From a checkpoint of a small image classifier.
Model: 1.25M parameters, 32-pixel images, arch efficientnet, norm batchnorm, activation silu, depths [2, 2, 4, 2], widths [24, 48, 96, 192].
Training: adamw at rate 0.0039, held-out accuracy 99%.
Rows from block 6, named by matrix and row number. Each number is 128 + 32 x the weight over its row's rms, rounded and kept within 0 to 255. All counts start at 0. After the name is the row's rms in percent of the matrix's.
# convs0: expand pointwise conv (model.blocks.6.convs.0.weight, 576x96x1x1), inputs 0-95
convs0.422 093 [ 75 138  67 166 120  56 154  98 143  65 111 119 139 136  98  94  93  99 164 132 120 122 137 120  85 157 151 142 154 131 176 108 139 174 150 150 127  63 118 108  98 118 101 113  78 195 201 156 113 139 125 121 113 111  68 140 106 146 118 116 142 117  78 121 123 172 110 144 147 180  82  94 163 167 164 140 116 158 104  68  86 139  89  68 184 130 128 167 113 127 150  87 145  86 138 130]
convs0.423 084 [ 94 114 118 180 103  99  74 130 178 185 165 149 128 193 159 198 133 145 150 149 145 163 118  89 140 150  96  87 165 133 130 182  89 141 180 121 145  78 121 168  82 116 102  92 150 155 131 133  99 195 139  98 149  96 102 156 222 151 116  98 119 121 133 207 123 101 136 122 162 150  93 122 158 126 131 154 137 133 136 122 130 117 118 163 132  82 119 133 162 139 140 188 196 147 108 129]
convs0.424 099 [108  82 142  99 103 153 141 100  95  91  92 157 180 163 122 127 111 150 136 127 125 101 115 139 148 131  79 100 147 159 132 128 170  94  96 112  78 103 137 125  95 156 111  69  50  74 113 202 152 168 105 219  95 142  65 101  85 122 164 151 158 144  83 138 114 112 149 108 159 115 106  95 127 113  77  68 166 124 126 107 115 140  68 104 151 104 113 109 186 116 147  99 143 159 123  97]
convs0.425 093 [105 100 169 173  70  59 169 128 129 171 126 110 116 127 141 111 134 116 130 145  86 159  93  98 105 154  89 109 162 136 129 142 136 160  69 102 155 122 164 169 144  99 135 125 114 126 117 118 105  94 169 107  96 100 200 173 183 137 164 116  66  92 177  45  46 144 120  90 141  99 180 141 179 143 117 129 151 111 109 148 125  91 152 111 125 141  93 153 117 104  86 175 103 120 128 173]
convs0.426 096 [116 109  97  71 126 178 129 134 133 104 152 168 207 108 125 145 111 161 169 107 140  93 111 179 141  70 101 172  98  87 134 188 152 144 113 146  66 151 122 101 172 145 126 154  71 132 184 140 180 136 135 101 170 112 118 175 123 138 136 103 119 139 117 181 215  89  93 159 115 100 140 135 154 111 132 139 104 136 145  69 192 137 128 142 155 102 149 105 159 122 163 186 153 178 119 122]
convs0.427 106 [164 141 146 197  90 110 123  86 129 149 125 113 132 143  51 132  80 137  66  76  77 114  90  61 125 123 140 153 177 160 149 161 175 116  92 160 115 103  53 150 115 101 122 104  97 162 195 137  83 113 119 125 127 175 120 177 156 112 109 109 141  93 119  98  51 175 123 123 152 112 113 141 114 160 137 109 107  99  71 114 153 115 158 122 127 164 113 179 156 156 140 108 146 140 176 143]
convs0.428 098 [160 118 112  77 153 103  62 150 150 171 125 178 153 119 135 165 112 107 148  84  94  85 135 181  91 124  52 115 124 140 157 111 125 131 133 197 146 118 118  63 175 131 111 126 133  93  69 120 117 147  79  84 241 126 162 146 146 163 132  99 135 161 172 150 107  99 121 142 142 128  69 137 114 140 126  78  83 141 105 127 155 103 116 150 114  97 128 134 128  98 183 126 132  82 106 161]
convs0.429 107 [ 60 155 184 152 122  95 182 125 114 110  86 102 106 154  55 159 172 115 145 186 134 214 146 122  91 121  93  91 184 124 154 125 172 133 119 115 108 108 128 131 138 146 162 108 138 149 138 124 139 190 149  80 159 138  72 171 136 144 157 177 121 163  78  94 159 104 133  94 162 128 178  89 117 161 101 100 142 134 126  87 140 131 137 102  90 139 119 131 194 154 103 142  87 117 107 185]
convs0.430 095 [ 66 126 154 120  89 138 141 112 114  92  58 136 159 108 165 108 146 129  89 106 108 122 121 160 143 142 170 122 145  93 141  96 139 105 145 196 135 162  98  55 111 177 137 112  97 188 182 126 163 123 145 111 134 140  85 143  59 143  70 161 128 110 127 155 152 137 152 116 154  69 153 120 134 148  86  93 165 112 124  83  87 150 184 105 127 108  64 198 105 115 154 156 131  94 184 109]
convs0.431 098 [195 119  65 161 108 119  92 137 153  96 182 154 165 113 148 143 111 153 108  65  99 124 159 152 130  91 130 188 158 157 206  71 127 144 121 133 117 165 117 148  74  66 193  62 127 120 129 141 119 131 148  92 133 119  93 125 125 112 207 146 141 106  83 143 124  78 147 159 188 156 111 132 115  85  83 113 123  66 143 114 116 139 103 128 118  86 109 132 126 137 131 115 138 140 164  75]
convs0.432 102 [143 106 110 126 104 150 132 106 125 136 120 115  94 126 171 162 102 163 161  96 112 154 102 165 183 141 179  73 146 188 151 137  96  85 122  73 163  97 124  99 108 179  87 120 104  90 103 161  39 180 156 112  99 109  92 130 178 120  90 113 106  99 119 122 114 109 132  77 121 103 161 126  92 142 101 112 107 124 110 123 137 138 183 113 183 116 142 184 127 182  62  80 153 183 144 172]
convs0.433 083 [171 112 145  97 121 160  73 130 147 168 145  96 185 157 115  78 120 154 136  83 156 113 154 155  68 158 168 106  93 169 175  65  77 168 129  98 109 147  92 167 177 123 150  64 101 133 142 128 199  83 113 108 184 130 112 117 137 113 116 107 117 154  79 119 168  60 131 138 151  94 108 156 115 110 178 152  97  80  96 135 111 102 131 147 106 147  73 124 148 123  88 128 169  96 120 156]
convs0.434 098 [144 157  95  93 164 107  99 173 182  76 120  88 143 119 132  82 198 113 183 102 159  85 107 157 141 102  80 115 116 134 150  77 193 100 154 129 141 103 127 111 106 151 174 140  61 114 150 162 101 140 116 114 118 148 100 132 175  97 129  99 126 143 108 187 133 163 130  60 112 189 102 111  59 160 131 104 178 122 130 107 109 154 119 111 122 139  83  97 115 192 119 109 170 133 160  87]
convs0.435 104 [108  88 130 199 200  99 153 175 173 136 154 167 104 145 169 149 176 113 113 125 162 187 166 116 102 192 123  97 135 155 143  85  69 118 151 162 136 168 157 136  96 122 125 151 204 126 103 102  89 134 179 130 100 142 109  83  92 174 159 121 141 160  93  88 122 133 130 143 209 117 128 112  98 182 126 136 123 120 117 125 133 144 164 147  84  67 160 134  97  94 114 142 121 163  97 116]
convs0.436 105 [ 98 108 162  89 145  99 128 159 111  63 108  78 139  85 130 154 168 122 132 159 192 174 111 162 151 135 121  92 176 114  81 105 151 133 126 141 106 145 155  93  85 142 166 141  46 110 155 148 145 131 157 139 112 154 156 140 144 186 122 115 146 136 104 142 136 189 105 135 136 125  78  35 153 127 111 131 178 154 145  77  95 190 106 110 147 155 108  63 153 158 114 146 154 118  60 131]
convs0.437 092 [ 83 130 101 123 120  42 164 133 138 107 125 183 113 134 147  88 143 143  66 127 149 181  98 129 121 233 130 103 169 131 148  86 162 130 111 178 134 142 167 144 112 112 104 117  77 144 133 131 133 160 187 151  96 152 123 105 116 142 128 141 134  93 190 153 106 156 120  99 153 122 143  83 198 191 175 119 117  98 141 117  60 158  71 155 129 124 167 131  83 133 121 136  82 107 137 140]
convs0.438 096 [136  56 127 122 106 166 102 181 191 159 132  85 125 159 102 140 117 187 139 150 138 149 138 154 100  82 109  99 140 120 176 138 101 109 207  76 135 182 131 136 125 135 133 141 125 114 143 145 115 178 133 112 114  60  87 101 187 139 154 132 140 133 138 157 148 108 163 181 189 177 105 140 114 179 116 104 149  73 147  92 131 114 118 134 153  43 100 142 157 102  76 165 165 149 134 146]
convs0.439 099 [119 153 136 110 114 114 163 130  63 111  91 139 145 129 125 148 141  96 165 154 110 101 155 125  91 125 156 104 161 128  71 168 131 127  87 130  99 137 187  86 168  95 182 117 111  87 166 120 158 217  98 113 118 155 160 145 128 141 122  82  89 161 115  53  89 139 153 125  53  64 135 130  91 155 110 109 108 125 103  95 127 191 160 100 145 187 131 158 123 109  95  88 135 101 124  65]
convs0.440 090 [133 175 111  89 158  80 159 167 131 157 138 155  85 196 201 194  71 133 107 119 113 141 102 132 140  99 116 128 131 162 118 115  95  58 120 139 100 138  77 140 167 201  59 136  96 106  99 168 122 176 117 103  98 117  64 187  91 107 123 138 127 140  81 154 159 116 141 112  82 139 163 137 132 139 103 100 101 144 154  95 163 143 100 147 115  80 150  79 138 120 142 113 134 107 149 177]
convs0.441 099 [ 91 121 114 134 145 181 106 151 109  86 132 105 123 141 203 157 115 160 184 137 141 143 170 160 120  99 157 105  56 155 109  90  88 147 131 105 196 130 143 111 130 135 115  87 105  97 155  95  94 187 127 111 123  89 101 124 163 133 128  88 124 102 123 140  77  89 126 158 147 162 156 103  69  96 136 122 113 109 116  61 106 105 115 151 180 130 152  92 197 116  47 155 184 167 107 106]
convs0.442 116 [ 79 135 152 168 189 129 175  57 174 109 172 156 116 168 102 211 167 126  78 117 100 166 115 112 148 164 174 148 147 128 153 110 127 125 111 127 108 100 107 108 155 164 134 162 179 186 140 149 156 164  76 118 106 190 148 127 141 133 157 151 161  85 154 161 174 131  95  98  91 156 199 119  92 118 125 121 106 107 138 120 155 128 125  69 106 156 148 102 149 151 198 154 110 137 109 126]
convs0.443 099 [129 146 109 103  98 103  84 112 132 163  89 139  60 182 130 166 168  88 124 169 127 105 118 125 112 151 115 149 133  87 169  98 120 183 161 166 121 145 136 182 126  94 103 165 170 119  96  68 115 136  99  67 108 128 118 177 137 136  47 146  91 141 157 107 158  94 101  87  77 186 133 155  92  82 117 113  90  94 128 133 103  87 156 127  82 134 188 141 118 138 159 138 204 120 105 124]
convs0.444 112 [158 147 253 152 177 122 134  52  58 103  84  91 109 160 199 159 123 147  93 150  98 165  96 121 100 109 158 118  90 129 130 157 120 119  88 128 117 100 105 156 122 136 117  96  68 106 111 139 134 124 201 142  72 149 139 122 105 118 118  89 139 154  99 130 128 184 115 144 141 116  94 142 144 115 103 156 112 126 151 127 128 118 124 105 129 106  91 136 132 177  82  40 137 104 134 131]
convs0.445 089 [135 129 116  98 138 191 181 120 167  59  81 106 104 163 109 191 166 137 198 105  82 142 107 141 106 105 124 139 164 113 140 166 109 111 179 156 117  92 121  39 111 113 151  97 104  98 128 174 109 120 111 106 158 137 136  86  90  89 150 146 143  93 174 129 152 147  66 111 149 103 171 182 121 163 131  95 114 113 173 107 154 129 123 106 182 128 103 155 193 101 135 124 128 158 184 128]
convs0.446 098 [136 141 105 113 138 146 140  86  97  92 191 114 107  94 143 182 121 185 138 127 140 111 149 110 154  96 110 171  96 108  77 126 166 121 132 120 141 128 149  99  91 142 155 155 102  20 123 152  59 103 146 114  66 107 157 137 128 122 158 133 122 169 135 211  58 120  53 134  78 107  90 143 115  99 147 156 158  90 137 138 165 131 142 138 153 103 160 166 127 139  89  77 118 159 127  96]
convs0.447 093 [118 118 118 118 205 195 123 104  80 119 120 152 113 213 183 131 115 147 122 195 128 195 132 122 112 142 135  92 124 153 145 121 107 128 146 152  79 156  92 140 157 150  81 163  44  86 176 146  87  91 176 181 143 131 128 139  77 138 130 114 134 134 133 162 117 149 156 185 150 165  95 158 122 117 113 165 125 148 166  95 140  84 123 137 129 147 119  48 130 165 126 124 153 143 168 133]
convs0.448 107 [103 144 132 112 127 144 128 119 165 147 122  76 106 156  93 144 180 150 131 190 170 112  78  94  71  79  83  97 120 121 170  57 127 141 132 120  86 160 116 116 141 134  95 155  46 112 143 137 169 162 145 125 132 111 107 109 104 162  90 136 195 159  64 152 120 111 209 107 151 152 127 118 124  76 121 162 143 161 178 121  92 152  84  72 136 143 154  91 151 161 140 106 166 131 111 168]
convs0.449 102 [ 82 159  94 118 165 120 138 115 124  63 121 126 141 129 151  77  91 114 123 104 109 130 152 104 167 116 186 121 144 123 119  72 171 143 142 182 118 166  73 134  80  97 186 150 118 141 115 144 138 117  94 144 146 153 175 149  91  51 103 126 121 211 176 149 149 175 149 129 141 187 104  87 146 131 204 144 120 144 122 168  89 143 138  93 104 182 113 139 104 107  84 108 175 135 134  84]
convs0.450 105 [120 124 128 106 170 176 128  44 130 120 155 114 144 106 104 179 145 176  73 119 169 159 104  68 124  71 126 143 112 159 136  74 108 102  98 143 116 123  64 167 118  94 122 151 106 130 146 170 125 101 146 158 126 181 101 156 135  75  80 161 111  99  55 133 185 121 182 127 155 149 152 120 139  79 158 191 134 170 171 123 116 124  88 111 124 153 125  96  81 180 137 124 156 146 162 119]
convs0.451 098 [106 172 144 164 115  97 164 174  87  73 102 114 138 131  56  40 111 112 182 115 107 165 168 145 160 158 131 128 122 190  51 105 129 125 139 133 149 137 110 130 127  52 187 143 164 166 156 114 113 111  66 154  91 136 138 119 183  71 108 139 118 135 104 130 191 106 148 150 105 159 151 103 149 113 169  92 145 137 107 142 117 194 112 106  92 164 118 147 121 155 150 111 130 121 152 128]
convs0.452 107 [135  74 142  78 122 170 115  88 185 156  88 115  82 126 142 135 151 184 145 153 138 105  92 112 173 105  52  92 148  98 114 137 151 123 115  80 117 124 127 175 186 106 118 180  98 151  88 137 117  84 130  82 179 136 181 123 133 158  87 159 154  58 139 143 147 136 140  93 129 155 151 166 169 105  53 112  81 189 142 126 161 100 139  75 129 150 101 113 140 146 129 149 162 152  98 141]
convs0.453 111 [101 139 167 127  98 130 117 144 120 116 162 172  82 172  85 157 147 134 131 112 104 122 127 180 106 135 141  98 214 148 157 116 126 140 145 132 133 151 162 107 130 162 132  86 130 153  81 163 155 174 142 116 122  92 110 150 115 120 175 119 149  66 164 161 126 114 179  96 202 105 201  70 218 127  80 107 109 164 116 143 128 100 140 139  72 103 111 175 167 131 120 176 135 143  76 148]
convs0.454 098 [108 135 110 164  96 125  98  99 168 188 124  70 128 135 144  81 120  53 140 122  61  95  90 142 146 121 109 179 105 117 157  76 125  47  76 116 151  99 147  86  93  81 166 117  91 125 112 141  64 112 165 147 135 135 101 175 172 121  91  84 162 151 138 105 144 147 126  86 163 156 174 121 157 134 106 126 146  91 126 103 138 119 102  97 145 201  75 124 162 177 124 143 122 145 156 142]
convs0.455 092 [145 137  98 109 127 132  80 124 108 159 130 142 165 139 120 121 163  93 101 140  88  94 104 104 135 129 136 152 134 130 116 114 161 102 119 125  89 180  97 117 148 157 179  78 177  67 155  88 155 129 119 123 172 122 177  56 126 199 127  89 134 145 248 150 141 127  77 117  67 111 155  75  96  77 154 146 115 104 125 135 145 139 151 142 165 119 139 133 181 138 192 117 119 152 165  98]